Rows from block 2 of a small audio embedding model, named by matrix and row number. Rows with one number belong to one channel. Each number is 500 + 40 x the weight over its row's rms, rounded and kept within 0 to 999. All counts start at 0. Numbers have three digits each. After the name is the row's rms in percent of the matrix's.
After each channel's rows are labels from the 100 clips, of 14848, where the channel reaches its highest value: "band" is the frequency band that holds the peak. Only what is clearly more common there than usual is listed. The data: struck, bounced, scraped and rolled objects made by modal synthesis. In brackets: how many of the 100, against the usual share in percent.
# convs1: grouped (4 groups) 3x3 conv, stride 2 (model.blocks.2.convs.1.weight, 128x32x3x3, each kernel summed), inputs within the group 0-31
# convs2: expand pointwise conv (model.blocks.2.convs.2.weight, 256x128x1x1, transposed), outputs 0-85

convs1.124 103:439445493518466587471548490608476469522491521506462496486445540521490535545522537557472461511499
convs2.124 087:456498604486491481456403460529461493501502504484487541482588485461531561489525473467479508507425441470523518435459484486525503465437530479478474476480459455517487488513489476497517449468500493498432498458484423463548472457501528511496509474498499460441436423
band: 1000 to 2000 Hz (54 vs 12.5); 500 to 1000 Hz (40 vs 12.5)

convs1.107 122:536533520530502430543538510433549511498495464457519505489535464432493437493449453471507515462401
convs2.107 110:454426414501463476504480586452515489515501494545498542533451518488527462491481547534463459528495512542447505441505441434508490449509513517517492457557523518479499486469566508500473546513497541502503425538448520553451541545513517554485465493473520512553546525
band: 0 to 250 Hz (66 vs 12.5); 250 to 500 Hz (34 vs 12.5)

convs1.30 104:535549549552443518421519499496522505480501520481508498406479515543530558483488546585493527567496
convs2.30 104:481487491480479484467529392553454443496428453448427471467426530498471477479540459550530610479519486419464436488523535514474571584518476492475446534455443481453496508531507488507556487532454459567563498469539467398464490489480540482529509489480445547495477451
band: 500 to 1000 Hz (43 vs 12.5)

convs1.103 039:464452445615500475484488506491487458549512480504477515504486542465468533533574594484462543511486
convs2.103 102:439525522479513483503507446476500528489469550434487506482512515502434604527443465482514515501480410469509580486492513493481475495467450509475480494437499462480468551469503475441544481450540473493510551450486447412551482502458409450536476493504443519513463469
band: 500 to 1000 Hz (49 vs 12.5); 1000 to 2000 Hz (41 vs 12.5)

convs1.95 067:599558473468493583527513473584470482515455488479512503500514513498464504509512443529411477457487
convs2.95 100:483478485438462475421488507556561471500515534523546516549444561525469492538547596509557492558519544515462536515516550550447541574548506574505505549532502565472521541519535538533523515549497525525509481492523495463470503541498549530471472513496503535519579473
band: 0 to 250 Hz (55 vs 12.5)

convs1.80 065:463510470466467582561458499525475473520525482437493587531493483539475530506507478496519403440466
convs2.80 090:519526488579544551484517498539509494465530517548586526481530544533436520543448533511514427578518575545468536515481499470527455481505513483627541582574498447547529447509466439432522525494503470451454488456471490577481553553525500502495486492482525537555485513
band: 250 to 500 Hz (37 vs 12.5); 500 to 1000 Hz (30 vs 12.5)

convs1.48 121:500431513542473511546517495450544498507485533540530395530487478466499476541454479481417492457428
convs2.48 101:455515515472530488469482522520429558468512469516501481474497448503521499397568594490448537511425465510516465479494513500554542467520517575522527492467510511517447447545486499527505574453477462464495523502461483557473526454529577519510544504571532430467459466
band: 0 to 250 Hz (63 vs 12.5)

convs1.78 073:497453450462520448490504400460491440541517528470476514517487525513440465478478424451471507573525
convs2.78 101:467464507522519486495484507556518513523477475473442498507488512509559483496539447462465450513510512509543490536634573580505564478500513499518497448501480470509514464471477573528519481446531420450525520566498486539468526541529558509525544537484527463542493506
band: 1000 to 2000 Hz (35 vs 12.5); 500 to 1000 Hz (31 vs 12.5)

convs1.6 087:489535494507460500477468535545583443481528507432454552493488485513592464519461545526432451517517
convs2.6 111:420427495469478475500510486474487493484421446485439445470474485439490553504454500509440485480481438444508491446517488505480496494443470516506490441459486517500481549473542504500529498507523527484536518508465501479505451514468412487688524480504504475527477538
band: 250 to 500 Hz (62 vs 12.5); 500 to 1000 Hz (32 vs 12.5)

convs1.61 100:484479515554523509576479610483526480524553509554499511522534524533502502517465487609503460529465
convs2.61 098:502510578503409518519520516538483486447433504531470467458479426527518573495536490470487527472449484400489479429523572499569536522468475531492436514449462469543467512490474495500528491464522491501474616427420429508525549481450548561470568446453537450518434393
band: 500 to 1000 Hz (75 vs 12.5)

convs1.26 099:505517516507479468436429546504503421489456500447498504438464475511518542524498505582517561586494
convs2.26 111:500510508465496496491499436564448476532419479432442463535485523495460504485542445499510576430479459450491459497541524514506568557476523468528475490423479503506478606486529491479522485523494527518583512445543433454485494502478511398533493470525487465514534526
band: 500 to 1000 Hz (38 vs 12.5); 1000 to 2000 Hz (34 vs 12.5)